config = dict(
    arch='rcan',
    model='image super-resolution model',
    dataset='patchworks of several textures',
    train_examples=36250,
    image_size=48,
    crop_scale_min=1,
    horizontal_flip=True,
    task='super_resolution',
    loss='mse',
    scale=2,
    norm='none',
    hidden_act='relu',
    channel_attention='eca',
    depths=[18],
    kernel_size=3,
    stem='deep',
    widths=[96],
    residual_scale=0.3,
    init='torch_default',
    residual_init='none',
    optimizer='soap',
    beta2=0.95,
    learning_rate=0.0031,
    beta1=0.95,
    shampoo_beta=0.95,
    eps=1e-08,
    precondition_frequency=32,
    max_precond_dim=512,
    merge_dims=False,
    one_sided=False,
    adamw_lr_other_params=0.0015,
    max_steps=19600,
    batch_size=32,
    epochs=17.3,
    lr_schedule='linear',
    final_lr_fraction=0,
    warmup_steps=1960,
    weight_decay=0.1,
    adamw_weight_decay_other_params=0.05,
)
Rows from block 10, named by matrix and row number. Rows with one number belong to one channel. Each number is 128 + 32 x the weight over its row's rms, rounded and kept within 0 to 255. All counts start at 0. Numbers have three digits each. After the name is the row's rms in percent of the matrix's.
# convs0: first 3x3 conv (model.blocks.10.convs.0.weight, 96x96x3x3), inputs 24-31, a 3x3 kernel for each
# convs1: second 3x3 conv (model.blocks.10.convs.1.weight, 96x96x3x3, transposed), outputs 24-31, a 3x3 kernel for each
convs0.14 117:145163122133120103124090096136092115141167105129078123095112136158156143134147112143123109110184129081132107122115124158136105140112118083136111097065114096093093118082107117110103176125114103135131134134124142130112
convs0.15 097:207126123116090112112149076118101121123153164106148159129147126128083119148136149132107175103070140128092113240147127131126150082116114129137124163113133121126179190148173120167116136133094162088118151138188111180130
convs0.16 090:103180151147168168185076100145142129171139123100155156115090113110101163074119125179201137102193103152075125137123168082117114103169145149171173066085135110137143149108183108124159144114094180118130112124106109147127
convs0.17 111:098144145165113108130166151080197184171135116119148183119180111146107113101088100156174159136140136090148144104088118075117125082082091149152135112145147171118133148133128098141138105149109115128129102112151114143146
convs0.18 090:053081151121076140071073117122111172148161163134150066155154128141129166180114099125136075127154158115127114128124099124161135080128186117121129130111121067100107141130159044094131094110137119099117164105104129131133
convs0.19 095:170149143138099137158205127143092147110153142058130098109139118146201112125121090088129063151148109117085163092097208075067071127086099185168172134140129134181160147171179106119117073106192127133098101133106143134135
convs0.20 097:136091080184089112126184136110099173105139110159115087085144123098121081062152156136152181078102114090070070119145101114172127147164152127112136146144145103159095103101141136109097051094136146123101134131142132127110
convs0.21 089:136114068139118083133157108138106141087162141118150164106123139158117108141142140140173158123092139134059162112123068145091124113072127214178115110139107145142113114157156131112096135050145120156179130140220136105111
convs0.22 093:125074157132085112216083144114078155076131118140143091095106135111119140112114153192110091114096091125121091124155150084099136100117087110114085127107193088134120137188171108160119136137111119108128120137103085112157
convs0.23 125:095137161116134082134144124086110128150181148097110157138161164135130139113090123076148201143132152146168155119052076092115086078124071174128088125140144119123118140138150167185123153109144134131115135173142108140141
convs0.24 085:117150083135109094185100088132135102153118135127088137103144114127166196125112127119131160095099155089176181089166172091087108118133084132188148095061132192138159166089087125123140165141145151148139088141186119125119
convs0.25 106:130159100127113104116099154217132096119091104141143111073164079131086131139101191151160150120149100104103084105115078135137120199117113100098134169126114110114205155090048159201148119160115096107066145147113140135146
convs0.26 096:146180076116114170133178101154124120092135145142145142136201117191150137136099121143112085142147154146104092145167146109086072146140145099141151139169129117095107164141137103127133139116126140115102088152181147135113
convs0.27 090:041113149140084101106102153074124160065160147154132097125107172131240144142066104142166156098050141054108060135118093163107095085120132091155166129099092171144116159066129136112167091138105124112099150126140160182131
convs0.28 109:086120090157055049117065134190168094090088096122105099124122142172165121110153148143083148128099098078091080127199145150117127158195120096110175151145116186160155133165171164194156133099114110133133123134140138107142
convs0.29 112:139182197147158107106105166151140110112127086121143138130128081194133099151093137116172159141165131152151083075119123125060118105074099142094160124121138189150127118103096072146163117131122149105122167134175126133134
convs0.30 097:129168083134173136140172111076184119159162135138146154120120154091141144054097149100108142114162122065125124114132137097129137101102088132153130146143140139142070154158175115099177157074196103156111176115140138138113
convs0.31 094:122103065097231064128146140154106168112136165159110148142162151100128154080094135039142114167177096093111152108116175114131138148141135238108116039051042188176166113155136179126117094146131162135106148136116133143131
convs0.32 091:104123145126118164134209162135108074159143160164175138143163133137157089141110076136108138082093115162197170124153157119122128103120148108158153116120085160166193158184155085120067145092120083164111126123090144102126
convs0.33 102:136189077130130156077103154169138104133147149121110111161171104119112088172142157130078126129156154119144195107152174102102205116103108161154126112159094107157129132117140124096106143076111147128127152124090093147080
convs0.34 090:120111217156094178121144134141137095132115147147168148159055111132078155199114120164120097149114122115068197113121111218122065142149094159156117176168143104116085163156173142096146194138155076167152116200146089142131
convs0.35 088:111096181157133105199137126163107169140163131101161148138103171107119104122111126164154137153120142130131120141120159099115122186137156138113112105129111106096103176123137138190152106138179118101109136087085127109108
convs0.36 090:127099121104119157156135113105115123163117143134148134137141141115108114142156147121105086173184132106122171100104146136164099115116134159179195069062080193182159125130124170099122100155129126147114135115144120111153
convs0.37 093:140126142129090128163127078112117095169102132106147144150139113137128136095118121111166107120096085117103116095121113220179160182163146096112182115148100108131128108108113191187110115074147106111144102083141157133125
convs0.38 091:113142140118052098106128044168121121159184110065138186084140149106112138182089085066175219060100160065130123115118122176132132128144151093091158151105099139132118196136140082160203032106145122128148108112159123153130
convs0.39 095:148103167114197127135155103146099123124149100163072071120140132122105092153139129143138140143088088165087109067058089092139174097159203124103153148157152217114124095139132146124119043132101135134141126123173141125146
convs0.40 105:188122117160160174130141129102111100127101101141148156121156173077093164108099132145119208106134210097175126112133104124119098145132164134065111143166175075083110159129150107133096084113112132115131144143136119144161
convs0.41 088:202139245150141209218106109182127146102100166118070159191067131122128115111180089143121100112161184136135105156177145193133159135142158128118090049141067123176103050090093088119149142132121103181114098143099128162142
convs0.42 097:104091176081144122092103167201140181070151157122182143164130083064111141125090085155128024127129135115140122123114120083146120128121122090137111078119123112156114131175087184175184113151094174087148145149164137153196
convs0.43 089:168135191130096132142149116155145123124131117082103133107175123096141062146102136142153137084094113091118106154121144099076156131119181039050055199205203007033000125120128120150140155124106157147128126107079130107151
convs0.44 081:126140088076116130114160137095136114100148136101097136106097145175140126108151109169120161111142107182187143144134150118098116088143113099093096196192180084083072131162134164196120143128071128129130104123106141096116
convs0.45 100:152087141123111152130133152094142137097168156120144134075084110100107117096135109105087127081102133138122163133113148161104121138161150153093119138143104177166106170182134224195112178152123158150086162119132143148094
convs0.46 094:099141138132127098128174093109098123125111104105107126120143187102207186091105112109041132090130156087177115130113106115150169083135135140059113100204145101118101127139108137124154079134161130123147168144164124118125
convs0.47 098:130150117140078092152086137114120131133121128153123102143162148141092139092080102170147205138117073091057058187157109180169147173179155160110186133098109093110090180181133159157152163197107129132078081128141128172127
convs0.48 100:159152122127154124149151138159178076110133107106178107116121156117108102075148190116125141030108090126128112144186164071099153092095141090105144122185130088076155204147112193163100160077116104146152106129096114095093
convs0.49 133:131066137120143116119213108133094140124125126099118174091105143129164086186106105108061141123128135125226108152193071117131138087100123117110116191172130122131123136140135116126135113117119105138160155075092148137127
convs0.50 100:096115116109073121083042137088120170102127100122191120182067113150119150160088161163204181149185175151211167162173148118183182104125146137067121087074116107077097156063093167099126072139147161148104119120174106155119
convs0.51 112:096116122171106058100134108113137122079069097160107119090115098135120080136115154209221159143130130076132064131082118100058086071100201119129120115158160166123179126099185221148174120207187163142136102135149139147114
convs0.52 104:091096110164144099134119106076154184201144115137149112096132161074112117046111151166162160125153114130189113055071171109164192173229192118114114135134121124131155185121104110059124091156157146124102134148115126110120
convs0.53 109:114071112083084134154136093126111123141148107083117119078071120141090141099117145128105127167122132133133151128131144094060088158184146155135105112071159171166171101167101056069123143086107105093104124110098158128114
convs1.14 117:144179139135126120160110112099119113073201147152159120107134121141064146131094101141170095127090107076096101164113136094077186118166137133172139158105144133127148100099154111096114131108178136092140135080160116135165
convs1.15 096:236101148189134172163113146140145154171120152135149127131107061147164058099124152157155152187156137166125116075141146152151106107108108105110153170115124098149098173153145238160153140175124121145127140119130098131151
convs1.16 099:155146062117112175120079171094124123128113142176135088108103137094165110156178127141118162165130117125107078078140128142127154149069129094120074115111128130144095216205069142130155140149098126142125138123117126142123
convs1.17 102:223145150155096195082098132118085066095085136100087196152181133157156149088129246176171098184154087148103058128128113105153113093135095175099081132105075069056110130127189137120068148127129112136119103117112094120141
convs1.18 097:091167074143164077107093114082120118161101131150127152159143163121162130113135083118108137139117121142150171149132136107139090119123093138148094135099151156211175083152149090108125152181115123147118146173151138103128
convs1.19 092:113054138099180162141144114169145187103094162105131133180077113157110099134081140116131095116121102177130151117113118159107125061165118112105144114152122131068039116099103194151096143069067145163126118125142167174089
convs1.20 109:201113129141219169107136143085138091105144182125057141155157117160181123081149144118143171129073146100140166146097128140067134099095129145097144179164092179142143185123098166098067131124187107127115137155135102137113
convs1.21 097:181096115137090145109117130146104174078117088086110112098085079083092094137106154179134149197086151162131118125142155157130103139097123147092073147164152135113127103098077144151083137225097105086100130129115113135142
convs1.22 093:175154069116098128109095144141131139155122121185166179140116110150119122142142105152144142176193090117144103099193130141185142138099098116116173092109163136134119106160122114157138174060071156155129109117118114115110
convs1.23 109:152104095144170099105142179084135102065154102101127123135182160083131132069078085083125158091136128131194247106127112125129101085113123129072113087130120113117081085155158133132170106150201125121136135108127120140104
convs1.24 092:115090127146130178093123124041122138111177125115140148136144141142190176073118131163139140117175183118140169104063133151110102189140171165141108098059072153213238098098106104104057115157080115095104158144125112115152
convs1.25 101:097191116091144106134072155147133103133170060123083118113150128134131145143109088171103085185099106106078073154128067110106095121124119094115109117124086120109149166099142151103071210204132089101104124097119148162163
convs1.26 112:138064097115168134117113098079115108121075129149138143131155141125085089120151131133132103111161174125131073145125134118127116136146175123129125142202173092120109108139130116167126079099080134139138106151170232231123
convs1.27 097:131152136188079123185108120137117127142145160141125146100162145113147207128170133164153152200134105123095100111143097111143129161127074109064132087114110099132146214167126127134078092111084101136118129117096185151097
convs1.28 100:111079108108080078099203154162170124109131154083111098104104129142124117176163089135177108114166129064106144117109134131179134133179088104102118137122137109136105137100068115137126101123159151081139148110136187133104
convs1.29 103:099133140183089093180111163110086123142124151133149132101130069161146117151040165217126143112127122100150117168102127116143098101113121178116113121095107128156136163120103141129167117140151089107130084111127158130107
convs1.30 104:124200072100089094088175067132123171137098100138128138109170168104139180097147151117092113114151074111162138098143180097123218126141190142157116114131116094117113100154148107150089107140110132164139140138167140122134
convs1.31 092:107114124108116128194115115135111124124115108136154154127136100086124181147111108175134112155105171142088158126102080124109123127123131164154080087034110172173073111078126144149094117096135136138105137164145091122106
convs1.32 102:119088139107110100040065117121148135165100141157089142088123117169191108111127136089029133130127178143129129156130126115078131149138168034045090170184102089120117168200130115136143116086165118125153123147141122183102
convs1.33 099:096067129172083167180171178219136156130093139082131139136127089093172110134125108116101096125179154096107193112126144126135133150125120083043166105151088160118151120127122115153143160162111142125118112163105170142100
convs1.34 093:149089151075128142057144140103120138136133133114137131134137112122139130121132167137132176118129153149117131095078093027111127105131148120120126086089113149153128178131111124093090149143105157101144163106080150147109
convs1.35 090:154186228147072134120092105108110151102130135116124117145147119122098112123096122113064089167136083151118060147115050073162231106129138184164133167094168111159178042125161120088153053172059107121172136115161127125130
convs1.36 093:165145107080156118142152093173189125170157158166134082121103152119158112145138120102146138071112100230149121119074079140166179165139136162234187032037059154097083131133107145108123108085154162118103143162168151113114
convs1.37 098:090115134073149117165137071101119134101107093135114167137179139096158145091180142156167112144189088104168128136103132108122156087139112092118132154109184122127151149086103086088117124109093128111122145112144116101157
convs1.38 096:174145136126158126105146171107159157109164147141131118129111132097118122098143131129134136181149151076162145102126118124102138132075133078142112099122122141091133176174162105117146071121179116157102084113133123107123
convs1.39 100:154099101125099140158148163112091136147099150170111143185149130137185117161141130195185109093161127082147093000044152041120172173226142157098115081110129145111104147140108135149139100107118127118124107109100156156073
convs1.40 100:135117132113131142163138109097119119142111118114139140142186150080133127112132207145086202062165164095121127133132129188159161171177125110051069163139162078063050130116145119151151098117126131132108111135109138102135
convs1.41 097:089112120112138082130150131134091094125142107169077102127100109152101133156137123150160075121149049100112120105134194118154107124132108150128136152136148202187127112136100111128119110162097172142142153119137105129121
convs1.42 110:099114103112214110164053136204133160124123091091184068132093149114119101152109131120139102171136153233143152131123133124125138104188126130109133204161152094133130130154176123155058139097145137109130150148157153112195
convs1.43 092:149118159089116137129129138145140131092090116123107103103130135106100114129145158125129147115161161102116094160129088105130131093105116111096077150090176065062062077101137131104143172093085129138141177122127129133154
convs1.44 084:110115144176107129087105124083152161185152149087120184101071155106119111098113120134104114126069109140119131144111177139115104155136081094075106171197081085103101135147100095105112145093106162183132168145141157134162
convs1.45 102:080224158143160123119151073164092150131107133160134206115110146165184179138140184167132110076157161099147129140114159134163156157162155157126140137098109123164149154107108109079075154102118114102106158138131158094140
convs1.46 100:130088155172124171127090138139135091126081119170099098120211148094148146076146126114164117137102158107137149239104032135092116167095117073114129138104129125133117055064165126062098148135106066107135129094105125128144
convs1.47 091:122138084066105135077130160184176177142133141115170123114166135099112145126151145130167106136069105093077063155136075137140088139112087173086180093152145129162144147123160113167152112104100149123156118132158157147139
convs1.48 097:092112140143138099126096132100133131198138126160160124110113140141080094096135119156127108112088175127161163091084162125129152097127112058145151225136118101102141173129065067098087202135075132129162140138141161158169
convs1.49 114:126121094117120114129136111123124112153169142169118155136180116126160135112127108154148210136082139136178135115069067077044031179151201113134194143119120123142129160160125131112106131176126101138129148154154110129168
convs1.50 099:072109100072111105115109104163127097142060132173105093107102075093105095131128059125078031094149077063115121099119128159150124107144130119102089103165169102121077094101090102117143125127112141148185141128174126114139
convs1.51 097:075151196125165172131169171131107070072175128080162126133105115155092079157146110173117158137120155083026031094109112121178096128116105103124147159173184138132094100064124080122117074122088133107120164107133163134103
convs1.52 101:110195213196159131134216123147145124154143142139171179137115170155087154122119130132055114129140133067158146074051115110042101078123116142179104163156084181129125096122187095160145140120090140098091106143103106109115
convs1.53 104:165075081098094164101133109191117162126119140159141134136106134102135129168194144114155160128118087148114094097115099141180108119155199136061057095169144145145124082177131094079187143046081120146118130148132166152152